From a checkpoint of a small image captioner: encoder width 384, batches of 64.
Rows from block 4 of the text decoder of a small image captioner, named by matrix and row number. Rows with one number belong to one neuron. Each number is 200 + 40 x the weight over its row's rms, rounded and kept within 0 to 999. All counts start at 0.
After each neuron's rows are labels from the 100 texts, of 14976, where the neuron reaches its highest value: "fires on" is the input token at the peak. Only what is clearly more common there than usual is listed. The data: rendered landscapes of hills, water and sky.
# fc1: MLP up (decoder.blocks.4.mlp.fc1.weight, 512x128), inputs 0-63
# fc2: MLP down (decoder.blocks.4.mlp.fc2.weight, 128x512, transposed), outputs 0-63

fc1.414,178,202,147,182,184,159,138,156,247,293,234,190,232,212,186,162,183,221,178,219,201,203,158,145,205,238,252,235,266,170,265,220,138,143,242,208,203,211,204,197,172,179,205,209,167,229,205,290,217,187,233,168,164,218,156,185,221,268,251,229,127,243,252,234
fc2.414,171,216,203,237,124,205,292,200,214,174,223,174,259,230,168,160,208,206,135,236,204,184,269,196,181,157,167,183,163,265,135,240,205,257,100,124,222,241,200,150,196,194,152,205,179,218,280,209,227,222,224,193,183,146,275,145,209,193,182,206,135,189,269,138
fires on: "at"; "noon"; "sunset"

fc1.102,206,180,125,173,241,204,178,239,239,264,188,217,228,255,199,187,272,212,261,204,164,139,204,191,176,189,322,222,178,146,215,197,108,193,149,206,208,244,214,157,223,267,222,162,255,203,146,175,193,180,285,177,155,198,191,185,229,251,243,211,184,179,150,188
fc2.102,200,267,210,299,175,148,223,171,222,236,264,185,261,296,244,220,198,232,213,274,222,126,236,241,213,187,214,219,258,209,168,167,196,190,171,174,222,131,196,130,203,194,192,261,145,148,289,196,189,195,165,138,155,182,213,164,233,177,206,142,242,145,214,282
fires on: "at"

fc1.257,124,250,218,129,168,249,238,250,184,235,193,188,257,184,212,217,259,217,207,248,161,244,170,315,205,189,221,242,188,163,218,235,169,175,126,201,275,179,178,150,188,209,239,206,261,196,156,259,199,209,193,287,227,222,144,285,199,185,203,251,157,202,214,191
fc2.257,214,182,164,234,190,231,199,216,241,205,302,191,164,168,195,287,203,203,187,200,222,139,201,143,205,161,82,215,193,226,210,197,174,182,142,215,250,157,226,179,232,181,198,199,188,248,284,185,274,223,172,268,195,204,189,197,180,240,222,184,215,177,203,137
fires on: "<end>"; "crags"

fc1.187,210,285,130,190,171,174,123,161,157,286,202,246,210,259,172,204,265,184,234,186,245,143,203,169,189,152,214,237,209,198,233,200,261,144,150,200,245,160,213,193,230,236,263,259,138,170,251,281,192,162,253,210,215,231,226,204,225,221,188,109,209,204,211,214
fc2.187,251,176,187,229,258,212,299,251,212,111,166,117,174,174,179,125,195,142,184,170,169,152,181,251,186,199,179,200,237,232,153,209,196,220,154,191,254,191,175,143,130,169,189,116,218,193,206,166,235,171,224,194,248,190,289,234,163,210,176,219,189,204,263,221
fires on: "<end>"

fc1.310,247,212,207,167,186,189,157,171,242,139,118,244,264,122,267,191,247,162,196,241,207,142,179,221,305,155,240,209,237,283,166,173,238,119,201,173,188,297,207,219,163,164,222,254,210,148,226,204,193,201,238,190,204,134,235,203,190,249,248,194,171,216,191,239
fc2.310,160,156,171,128,176,225,218,157,223,259,204,204,236,260,215,176,198,229,185,212,192,204,316,258,193,222,152,168,153,209,142,189,128,255,218,226,169,188,200,228,211,201,187,150,214,188,215,213,150,267,137,241,206,161,237,221,215,144,158,229,210,216,133,126
fires on: "at"

fc1.341,244,216,154,147,238,218,196,207,214,241,208,181,175,202,197,112,258,179,137,235,312,194,232,172,230,219,153,226,166,148,285,154,138,230,197,118,217,263,213,236,169,198,237,212,219,216,209,185,241,220,234,223,219,219,228,199,202,201,240,210,131,235,229,185
fc2.341,268,220,241,206,194,139,223,216,219,180,181,205,262,141,170,245,170,158,205,224,174,197,211,205,180,133,229,139,205,257,166,301,255,195,162,201,259,153,232,142,240,213,142,218,218,175,171,170,197,233,217,237,194,139,143,185,225,227,94,216,234,216,190,122
fires on: "<end>"; "water"

fc1.455,227,229,267,197,229,179,298,185,184,258,198,188,156,205,200,204,204,210,213,239,117,151,74,176,236,218,209,197,234,150,193,198,164,230,145,206,216,204,184,188,246,187,283,204,170,242,153,202,168,187,254,176,161,154,144,219,213,183,311,347,264,194,218,141
fc2.455,272,183,226,214,194,150,199,261,162,200,256,204,255,177,228,183,138,174,251,90,163,295,252,135,203,142,123,286,181,243,170,235,167,154,210,143,279,125,240,170,136,159,230,139,223,180,251,169,253,275,198,176,222,230,175,260,255,207,163,194,206,222,267,226
fires on: "crags"

fc1.247,259,280,230,186,241,175,184,180,201,242,201,169,170,223,169,160,198,182,211,229,203,184,148,247,210,235,168,199,220,251,243,216,187,229,136,229,189,258,133,156,61,174,219,163,200,139,226,243,304,247,152,242,240,190,223,242,202,190,172,191,214,188,113,239
fc2.247,231,205,269,170,203,214,197,138,173,174,183,249,188,167,180,232,209,226,162,234,240,119,109,258,200,260,210,117,207,243,311,156,160,181,193,150,186,227,107,241,242,210,131,257,169,157,277,149,187,214,224,216,190,159,198,190,192,226,220,191,235,207,87,169
fires on: "dark"

fc1.309,222,184,199,198,224,124,139,230,256,222,147,240,195,229,265,205,274,152,251,201,174,225,185,164,253,185,149,197,210,171,202,142,238,197,222,225,209,159,151,184,184,130,195,217,190,242,154,128,236,131,218,170,237,197,171,185,105,220,146,239,211,305,244,163
fc2.309,306,187,184,254,295,263,150,214,200,200,177,214,253,205,193,225,159,179,207,182,213,141,243,188,245,143,213,242,147,202,224,254,180,205,209,231,225,258,223,277,178,172,166,198,215,226,220,256,118,198,209,187,226,139,198,113,171,211,205,152,213,129,210,198
fires on: "dark"; "<end>"; "alien"; "red"

fc1.305,157,192,131,199,154,269,192,159,239,221,174,208,156,233,152,239,219,120,232,151,201,193,199,153,166,207,128,143,256,275,232,222,178,145,201,172,288,153,252,158,241,228,202,231,281,173,160,248,227,237,155,251,204,173,218,241,228,235,262,218,186,215,148,184
fc2.305,232,231,204,234,225,230,228,207,176,193,290,189,186,171,234,174,215,160,177,131,171,189,212,165,123,218,115,155,112,147,218,162,253,249,156,219,170,178,169,233,173,287,194,192,228,196,221,216,210,150,159,242,137,201,206,221,234,158,183,194,193,262,223,197
fires on: "crags"

fc1.474,204,213,78,227,170,156,264,186,186,237,206,208,251,253,209,146,175,244,262,231,151,169,214,184,140,259,230,193,178,209,184,189,161,213,217,217,186,253,187,211,243,293,234,214,223,250,253,194,151,193,267,201,201,261,148,159,246,167,179,224,219,194,200,233
fc2.474,107,245,235,191,225,206,214,232,172,197,146,93,225,171,244,149,268,247,202,205,232,188,255,217,240,98,144,194,245,232,211,264,245,203,158,172,174,190,196,146,161,182,172,269,140,185,251,156,226,206,176,225,240,127,191,167,207,181,237,222,209,198,258,237
fires on: "at"

fc1.172,169,215,213,223,237,235,218,183,231,224,222,194,180,289,140,163,210,223,223,245,257,228,115,207,260,184,132,231,232,143,175,191,177,156,197,197,256,250,197,190,233,193,253,198,176,235,149,265,244,208,111,172,197,249,212,156,261,176,165,242,154,231,195,202
fc2.172,238,168,272,232,217,208,178,235,189,203,240,212,175,206,158,211,274,153,205,191,158,205,220,214,276,285,103,218,175,144,193,206,169,195,209,162,313,167,207,160,204,210,193,84,196,241,208,187,209,125,230,166,164,252,175,171,233,182,222,250,216,118,275,184
fires on: "crags"; "purple"

fc1.184,193,212,212,246,245,222,184,249,154,127,207,149,252,152,147,244,178,250,247,202,239,209,218,228,184,206,148,243,273,199,275,140,229,169,197,248,211,92,234,252,180,290,241,266,186,181,166,176,216,192,250,265,130,174,200,169,213,237,232,225,217,194,127,181
fc2.184,177,245,110,87,193,251,190,156,230,213,228,257,152,204,243,190,176,153,170,194,214,192,251,201,258,134,255,131,157,132,184,228,214,248,243,177,261,214,257,149,247,183,218,193,241,243,172,179,265,169,231,166,218,202,228,207,201,174,251,253,168,211,202,229
fires on: "in"

fc1.117,196,231,213,200,187,237,187,293,242,247,185,138,179,76,228,226,266,159,122,149,221,187,211,171,200,155,178,199,141,180,235,202,205,191,203,214,267,219,204,191,160,198,220,225,219,183,175,126,157,160,213,223,170,327,191,240,182,199,190,268,243,199,267,256
fc2.117,212,204,174,197,147,223,190,213,225,153,229,186,199,197,120,166,200,227,227,257,241,229,220,220,274,165,197,112,176,154,245,167,237,195,185,236,215,157,205,171,220,189,181,167,208,239,223,251,254,221,212,172,278,151,107,233,197,180,234,150,225,223,160,154
fires on: "in"

fc1.99,258,210,158,274,181,219,193,273,184,243,173,129,186,260,167,107,240,185,181,156,220,223,209,179,242,152,150,128,243,134,226,254,271,191,183,259,170,272,145,203,187,254,196,173,243,184,251,247,171,199,133,192,157,202,180,148,193,245,258,201,270,273,194,244
fc2.99,166,142,241,210,178,160,220,192,225,179,270,218,176,195,183,171,215,298,176,191,205,182,237,157,229,191,315,207,157,242,195,193,162,192,244,232,153,116,163,206,154,183,241,134,228,179,106,178,225,223,189,198,89,177,310,132,251,133,260,266,225,215,239,160
fires on: "at"; "terraced"; "dark"

fc1.167,177,97,254,196,201,209,144,169,186,216,214,198,240,147,198,210,181,106,186,180,221,197,290,205,271,182,152,255,183,162,209,173,195,136,217,195,222,195,246,202,184,230,268,142,187,167,181,259,171,174,175,225,241,239,173,269,211,157,196,206,255,210,206,100
fc2.167,142,122,153,149,159,174,216,248,129,156,255,246,235,222,124,199,249,223,192,157,158,195,200,172,167,198,194,210,198,169,252,233,154,184,263,263,242,228,236,245,220,150,211,180,197,225,160,173,198,208,255,212,214,224,116,222,126,208,198,256,179,224,99,143
fires on: "in"

fc1.328,210,156,172,174,270,178,245,263,262,189,208,208,278,141,241,184,216,173,212,169,243,175,166,205,222,226,172,176,179,220,232,204,231,94,131,242,167,128,199,238,147,146,207,233,189,144,193,169,207,207,197,141,156,171,201,218,159,181,195,164,249,195,187,152
fc2.328,231,137,192,172,169,193,212,195,210,214,161,184,173,139,212,216,208,265,269,199,218,120,174,149,187,86,211,168,219,178,165,183,170,271,325,296,219,161,230,213,322,200,209,201,223,190,194,177,156,195,242,243,188,197,160,177,228,153,238,180,197,179,310,210
fires on: "at"; "purple"

fc1.107,164,203,156,210,191,154,153,211,176,288,101,168,175,103,264,160,177,212,239,167,180,194,196,211,220,183,237,231,237,235,215,210,227,212,235,227,252,208,188,219,205,249,231,196,214,243,199,290,210,131,254,179,190,181,265,210,212,180,172,226,235,164,138,108
fc2.107,212,201,179,269,172,264,226,219,221,148,139,206,191,208,188,214,168,248,209,165,191,213,209,200,147,252,215,165,167,179,219,248,162,200,100,223,170,209,221,194,237,167,90,207,211,126,182,148,192,168,202,198,257,247,151,226,232,166,200,191,202,159,153,285
fires on: "crags"; "by"; "in"

fc1.288,251,175,187,217,177,195,123,196,205,268,195,177,142,264,245,189,233,250,240,208,186,217,211,244,165,219,237,207,186,102,151,156,232,249,236,164,225,187,141,221,233,239,226,184,193,130,163,174,255,178,198,196,270,186,203,179,221,179,249,202,187,158,117,222
fc2.288,217,221,213,211,258,172,206,196,193,137,236,219,303,177,196,244,185,162,208,262,168,151,235,212,295,267,145,215,232,187,208,189,179,162,132,209,159,188,175,144,200,196,128,205,190,240,214,162,164,222,120,218,187,170,152,180,178,221,232,187,147,215,251,206
fires on: "<end>"; "purple"

fc1.445,146,168,229,194,151,219,274,222,169,222,221,194,157,190,254,221,194,181,281,236,181,223,207,224,336,199,240,190,223,202,218,247,233,292,182,180,181,264,247,212,214,214,180,215,188,264,94,217,200,181,177,206,172,148,248,214,159,198,144,167,163,258,193,216
fc2.445,177,234,192,187,237,210,109,172,190,204,208,226,204,308,238,114,204,170,202,178,230,188,198,254,120,133,217,168,187,168,168,200,221,165,235,201,283,121,159,214,184,186,317,212,171,156,153,184,207,245,184,245,260,177,176,181,173,207,224,231,171,250,217,215
fires on: "<end>"; "the"

fc1.463,230,158,192,158,205,215,180,216,208,200,223,216,214,259,269,161,204,181,283,148,190,185,148,225,220,240,182,179,181,81,230,227,208,199,242,129,181,174,159,203,211,213,210,225,127,209,203,220,198,153,167,185,178,215,210,175,200,241,169,245,200,207,199,145
fc2.463,244,205,167,147,170,233,184,150,177,244,228,267,187,205,225,213,159,143,184,185,264,191,244,236,207,206,210,193,210,204,180,258,228,178,183,238,241,198,188,200,216,222,147,217,212,181,168,190,169,198,163,228,245,82,199,230,247,291,231,204,160,217,184,219
fires on: "at"

fc1.22,199,126,204,208,197,110,180,244,269,276,182,154,210,183,165,197,181,250,198,146,220,222,192,208,179,162,170,245,179,236,233,250,207,200,213,242,197,218,124,167,140,213,226,184,259,183,224,182,253,203,199,135,227,181,187,274,210,133,138,209,227,210,141,155
fc2.22,184,192,266,233,250,247,238,159,216,159,195,146,151,152,240,186,124,171,221,167,210,216,200,241,148,139,256,158,210,159,242,177,257,173,231,178,167,186,258,174,187,231,163,266,169,193,259,218,201,214,209,186,198,253,209,311,187,178,233,239,215,225,45,180
fires on: "dark"; "under"